From a checkpoint of a small image classifier.
Model: 8.74M parameters, layers 12.
Training: batches of 384, held-out accuracy 97%.
Data: trained on scattered letters and digits in many colours, 195000 training examples, 38.8 epochs.
Rows from block 9 of a small image classifier, named by matrix and row number. Rows with one number belong to one neuron. Each number is 128 + 24 x the weight over its row's rms, rounded and kept within 0 to 255. All counts start at 0. After the name is the row's rms in percent of the matrix's.
Before each neuron's rows are labels from the 100 images, of 14848, where the neuron reaches its highest value: "top examples" is what is common among them. Only what is clearly more common there than usual is listed. The data: scattered letters and digits in many colours.
# fc1: MLP up (model.blocks.9.mlp.fc1.weight, 1024x256), inputs 64-127
# fc2: MLP down (model.blocks.9.mlp.fc2.weight, 256x1024, transposed), outputs 64-127

top examples: count: six; the character O
fc1.49 100 [164 131 136  99 110 131 142  99 104 111 122 145 151 156 134 121 125 164 119 134 109 114 121 111 121 133 162 164 141 111 139  99 103 127 110 113 130 107 132 146 111 130 144 151 155 136 136 177 112 131 156 143 142  93 130 112 115 126 118 111 147 128 114  89]
fc2.49 113 [131 179 144 136 119 183 129 140 132 161  81 143 172 105 130 105 123 125  96 117 121 125  83  90 159 104  68 152 109 129 127 116 152 123  97 148 150 150 136 146 135 152 160 114  90  83 100 157 142 161 115 125 108 148 127 128 108 114 158 136 123 104 119 131]

top examples: count: two
fc1.48 095 [133 130  89 134 132 120 162 121 146 105 137 159 144 115  95 152  99 142 151 152 134  82 160 139 143 153  92 135 133 147 153 154 119 112 109 114 121  91 134 127 125 120 124 128 117 125 117 104 128 131 135 156 124 130 172  97 148 103 123 126 129 131 125 108]
fc2.48 094 [141 153 160 109 124  79 110 131 104 130 118 134 113 109 138 150 122  77 110 107 136 151 118 113 118  93 116 147  59  94 111 154 126 110 107 143 161 190 155 108 128 120 130 130  85 100 144 132 114 118 133 149 115 118 130 118 181 144 127 103 130 140 103 130]

top examples: count: five
fc1.295 102 [126 151 113 126 131 104 135 115 152 107 120  71 138 122 131 167 146 127 182 151 101 174  72 101 125  93 137 142 129 114 130 103 135 132 125 124 106 135  95 141 163 118 107 155 154 166 152 122 131 104  91 122 110 111 100 131 119 130 136 107 130 128  94 120]
fc2.295 096 [129 108 131 116 127 178 150  99 135 172  98 131 157 115 118 169 141 145 118 102  88 133  89 101 106 118 141 148 125 141 154 107 126 128 159 145 164 119 176  48 133  98 125 126 126 137 138 145 131  98 138 145 130 113  94 109 120 116 149 124 109 103 114  70]

top examples: count: six
fc1.72 072 [125 103 155 154  90  95 100 117 151 139 110 145 175 140 142 109  98 120 127 117 106 149 134 131  97 122 143 152  84 105 135 148  95 105 104 154  90  85  94 134 156 138 129 124 140 115 145  89 125 116 155 104 142 158 107 107 166 102 116  96 181 104 150 136]
fc2.72 079 [137 104 140 127 121 164 119 120 120 129  78  99 119 114 101 123 131 147 145 200 147 147 129 102 143 103 133 137 156 128 154 117  84 153 140  73 123 146 139 153 130 150 148 146 154 121  57 159 101 142 109 144 119 132 101 118 109 152 135 165 129  99 129 120]

top examples: black; blue; count: six; purple
fc1.147 113 [105  91 135 128 117 125 144 159  73 103  68 110 145 131 147 107 148 111 115 120 105 145 128 118  95 107 133 125 119 149 115 135 186 174 129 158 161 142 107 155 121 148 172  64  93 134 121 153 116 157 127 129 113 131 115 123 150 124 108 150 126 130 128  85]
fc2.147 099 [126 114  82 143 140 128 112 155 185 129 106  80 131 121 101 134 137  75 117 125 116 110 101 137 156 162  85 131 109 118  83 142 104 111  93 106 196 125 117 136  91  98 140 117 134 120 149 124 121 128 115 122 142 141 123 117 101 117 100 126 117 139  98  81]

top examples: count: two
fc1.246 086 [137 145 152 151  92 110 116 164 131 113 102 110 132 137 130 123 103 148 129  94 137 119 154  99 148 133 126 140 108 135 163 178 136 112 103 136 141 138 117 117 145 121 134 117  94 141 135 121 124 174 164 127 151 130 131 108 134 162 144  93  57 130 169 105]
fc2.246 085 [125 118 162 135 123 132 124 126 115 116 146 142 173 157 141 102 118 118 124 152 160 132 143  57 116 123 105 127 130 137 141 108 187 129 137  91 118 113 138 123 121 102 104 134 114 174 138 115 166  98 127 125 124 114 126 177 102 114 126 122 138 105 132 115]

top examples: count: six; green
fc1.508 112 [134 124 107 123 142 134 105 102 113  97 120 133  98 110 107 113 139 163 130 162 156 109  89  97 132 113 144 123 120 157 144 134 129 129 133 178  99 152 121 114 192  90 163 140 122 132 128  73 117 104 110 121 105 131 123  71 128  87 128 130 137 152 106 154]
fc2.508 110 [124 134 130 155 106 117 173 106 113 143 134 110 121 108 108 118 129 100 126 167 136  96 157 131  87 134  91 143 144 146 148 131 115 114 121 133 136 130 142 148 167  94 149 139 126 145 138 107 159 134 148 151 121 121 135 146 171 140 104  94 112 140 149 144]

top examples: black; count: four
fc1.566 103 [137 120 122 128 120 110 148 134  61 136 114 155  86 112 149 129 139 139 117 123 124 147 147 179  89 102 128 136 112 117 115  97 161 131 126 146 148 166 109 137 122 192 115 111  91 140 104 155 139 126 103 113 134 142 134 145 154 139 106 118 113 110 132 136]
fc2.566 096 [132  82  92 154 128 136 108 146 194 192 145  77 124 130 120 111 136  83 152 117 139 103 144 100 158 144 126 104 127 125 115 131 104 141  75  95 153 113  97 112 106 109 132 133 105  70 146 112 163 129 123 143 150 114 125 110  97 112  79 123 110 123 109 104]

top examples: count: one; count: two
fc1.716 076 [142 155 143 112 123 127 126 153 140 107 131 130  66 127 143 135 131 168  87 208 112  96 151 133 136 120 134 154 136 157 100 142 118 121 143 109  81 106 103 137 111 116 122 116 130 106 136 103 118 158 118 132 126 136  71 148 151 110  91 122  76 126 121 112]
fc2.716 093 [129 155 150 127 124 140 109 145 135 118 147 115 119 123 106 147 136 127 145 133  98 176 118  85 139 158  92 108 132 143  96 130 148 144 123 126 149 147 157 137 171 145 118 135 155 132  82 178 126 140 105 115 133 134 121 146 111 134 153  85 111 152 116 136]

top examples: black; count: five
fc1.504 102 [139 132 131 134  86 127 114 139  89 132 120 175 115 103 100 141 145 142 120 141 107 159 134 173  92 110 148 104 128  82  94 108 157 126 144 145 152 154 126 142 109 170 121 108  82 130 111 144 124 111 133 120 114 117 150 158 149 144 120 119  95 128 111 141]
fc2.504 094 [129  79 100 160 124 140  97 133 186 182 162 111 153 118 120 118 143  73 149 113 151 114 128 106 154 133 139 103 142 134 111 111  82 122 109 105 172 106  97 138 136 131 117 142 116  62 125  85 145 157 116 148 141 111 134  86  76 113  77 151 113 134 109 136]

top examples: count: two
fc1.282 086 [104 167 123 149 108 127 136 120  94 127 112 130 128 128 121 132 105 102 120 126 104  97 151 174 138 137 116 173  87 116 138 153 135 148 125 124 100 171 137 118 147 145  68 134 115 104 114 125 118 149 115 118 157 118 126 176 140 170 160 101  63 136 137  94]
fc2.282 082 [138  77 184 136 134 106 122 130  89 182 162 131 186 122 143 123 140 121 115 127 158 149 152  74 123 141  84 144 145 140  91 123 136 112 156  62 121  93 116 124 133 127 116 142 121 154 138  35 119 117 133 131 139 109 127 134  97 140 136 112 146 144 133 173]

top examples: count: four; count: three
fc1.374 104 [149 140 167 109 100 132 121 144 134 113 153 147 115 119 143 154 152 140 133 105 130 173 133 117 133  92 152 149 172 137 147 129 111 122 123 140 105 147 105 110 129 140 130  75 136 124 189 112 119  98 132  88 124 138 143  98 116 114 113 102 142 120 136 151]
fc2.374 095 [113 100 104 157 125  95 125 165 156 113 124 111 120 109 111  86 158 136 123 145 135  99 151 174 104 170 119 112 132 113 117 160 163 119 137 114  99 136 158 143 128 124 161 146 113 119  73 110 106 125 156 142 109 120 105 143 115 120 124 154 142 159 110 111]

top examples: count: five; black; purple; brown
fc1.606 108 [150 145 150 115 131 135 114  88 110 127 152 130 137 135 149 110 121 118 124 135  99 131  94 112 138 155 117 178 133 119 142 135  79 113 127 117 149 167 123 130 113 129 122 152 129 128 154 127  95 164 125 122 146 141 167 165 127  83 173 109  99  89 177 135]
fc2.606 093 [103 114 147 123 150 152 170 119 139 144 167  98 169 114 127 171 144 127 114 127 136  89 106  54 118 165 110 103  99  93 126 130 136 187 156 136 178 111 100 156 147 157 112 128 145 152  85 149 150 113 117 160 142  93 118 122  77 144 138 107 151 117  70 124]

top examples: count: two
fc1.298 074 [114 181 132 155 122 131 145 142 121 110 137  91 117 108 115 143 106 161 146  92  94 108 152 126 121 136  67 131 102 133 130 155 115 139 105 106 127 146  94 136  66 134 166 140 102 107 136 185 101 133 122 137 148 134 156 141 109 159 140 111  98 127 116 139]
fc2.298 077 [135  86 146 126 129  94 141 119 139 143 135 129 174 141 120 126 134 170 119 153 184 138 138  92 106 140 143 122 118 133 141 127 161 117 133  39 128 135 100 143 168 127 145 132 119 144  77 120 119 107 118 145 116 128 124 133 119 133 140 156 125 108 141 144]

top examples: count: two
fc1.399 101 [142 127 107  92 129 123 155 126 129 119 125 141  98  92 147 121 181 137 132  99 145 131 146 145 139 130  98 115  75  85 127 158 121 113 127 128 136 102 120 118 150 101 160 141 109  85 181 158 146 129 124 154 141 151 116 127 113 118 117 104  99 100 138 132]
fc2.399 100 [108 135  96 102 120 156 133 144 141 142 104 134  93 124  88 143 126 166 128 216 132 117 178 146  99 139 179 142 143 146 147 119 131 126 104 124 133 184 146 138 135 126 101 131 226 157  99 111 109 116 111 118 127 139 146 164 124 156 171 116 148 146 119 129]

top examples: count: four
fc1.275 099 [107 118 111 140 121 105 105 110 118 161  99 153 129 143 112 113 159 104 145 113  93 136 110  98 136 124  97 167  84 111  93  98  91 116 163 124  85 116 123 119 135 122 147 112 104 126 101 117 144 159 113 138 148 152 146 162 118 103 171 104 119 135 144  95]
fc2.275 089 [120 132 169 136 121 112 145 125 174 166 160  90  96 124 114 140 129 121 165 133 159 143 130 105 134 143 167 125 117 143 167 132 173 121 148  87 159 118 111 138 110 158 109 126  98 161  94 137 136 139 110 143 138 156 127 141 105 119 165  98 145 134  90 149]

top examples: count: one
fc1.524 102 [121  95 162 117 115 122 133  94 147 135 134 184 118  99 136 122 144 102 151 147 108 105 177 123 139 127 123 145 113 118 109 139  87 122 114 129 114  80 148 149 140 129 142  93 118 101 116 103 171 127 106 134 123 142 130 146 119 132 114 119 135 146 133 105]
fc2.524 124 [123 161 137 145 152 163 110 141  82 132 120 132 169 123 126 111 134  77 128  74 117 109 126 102 150 119  74 110 138 105 139 139  85 147 105 136 127 167 134 122 117 151 131 118 141 120 148  92  78  86 121 150 113 105 124 125 126 141 136 133 161 164 132 175]

top examples: count: two
fc1.284 070 [118 183 141 160  97 136 152 135 146 112 136 102 107 126 139 147 120 139 135 107  84 125 163 135 110 146  75 146  92 128 145 150 120 153 105 118 133 152 101 136  84 128 130 136 101 110 149 167 119 143 114 124 148 122 134 146 126 167 136 110  81 128 143 141]
fc2.284 073 [131  79 158 137 130 108 133 118 106 152 131 120 176 140 116 131 136 157 119 152 180 131 149  82 115 129 151 125 124 139 124 118 173  95 132  38 115 122  93 147 158 135 136 139 118 149 101 120 134 104 124 137 125 115 118 142 115 123 133 131 124 110 111 163]

top examples: count: one
fc1.409 088 [117 139 173 123  68 161 151 124  93 127 113 123 106 133 140 124 100 105 121 112 113  95 186 147 113 117  58 166 113  99 149 150 127 108 130 134 126 179 119 118 115 130 101 134 102 126 108 115 129 141 128 116  97 111 114 100 135 178 127  68  89 130 130 105]
fc2.409 094 [142  79 160 131 158  58 140 123  73 129 150 133 172 133 147  92 127 132 114 113 136 129 162 104 119 139 112 142 143 117  92 129 132 137 127  88 144 139 139 151 155 140 122 127 150 137 120  62 134 117 142  98 120 105 121 140 131 117 144 128 120 134 158 143]

top examples: black; blue; brown; count: five
fc1.417 074 [135 167 131 156 121 105 131  93 133 116  98 108 122 187 126 119 156 113 151 130 105 112 127 146 141 158 126 128 131 124 114 148 134 102 149 131 130 121 142 132  96 136  82 117 126 109 190 170 121 133 155 139 126 152 132  97 158 113 118 127 179 127 136 144]
fc2.417 065 [112  24 135 104 116 150 118 123 118 159 194  99 155  91 102 151 111  95 137 127 182 140 146 107  50 121 116 121  85 138 124 137  96 129 119 135 125  66 113  88 130 132 132 111 128 139 125  57  63 129 131 127 136 122 137 120 163 107 132 121 125 106 143 112]

top examples: count: five; count: four
fc1.117 111 [123 118 115 130 146 123 136  93 113 144 139  76 145  60 145  99 139 111  79 130 139  99 129 112 158 104 111 193  91 143 147 123 119 128 185 122 149 161 143 114  83 121 130 111 131 122 124 124 115 131 118 145 141 138 122 123 140 152 147  87 118 138 149 126]
fc2.117 091 [121 113 171 127 145 148 151 129 188 132 129  90 107  95 127 123 147 129 132 158 159 150 126 100 115 153 143 106 106 178 112 127 140 163 138 164 170  93 146 137 184 128 101 117 158 107 115 154 130 131 145 156 144 109  83 149 111 148 150 113 125 168  70 113]

top examples: count: two
fc1.395 082 [114 153 122 147 128 118 107 158 122 102  98 122 146 133 127 141 128 134  99 120 102 118 143 119 112 122 129 139 102 155 156 118 138 105 132 147 112 174  97 150 135 110 111 114 105 110 167 125 142 121 148 136 153 100 124 118 150 170 162  91  55 119 122  82]
fc2.395 079 [129 103 169 133 155 101 148 136 118 132 141 147 192 141 142 130 163 122 168 126 150 136 133  92 104 147 115 122 127 127 136 107 168 126 146  92 146 118 129 112 132 107 129 144 134 162 129 115 161 124 115 126 141 120  99 122  76 116 103 110 141 113 147 185]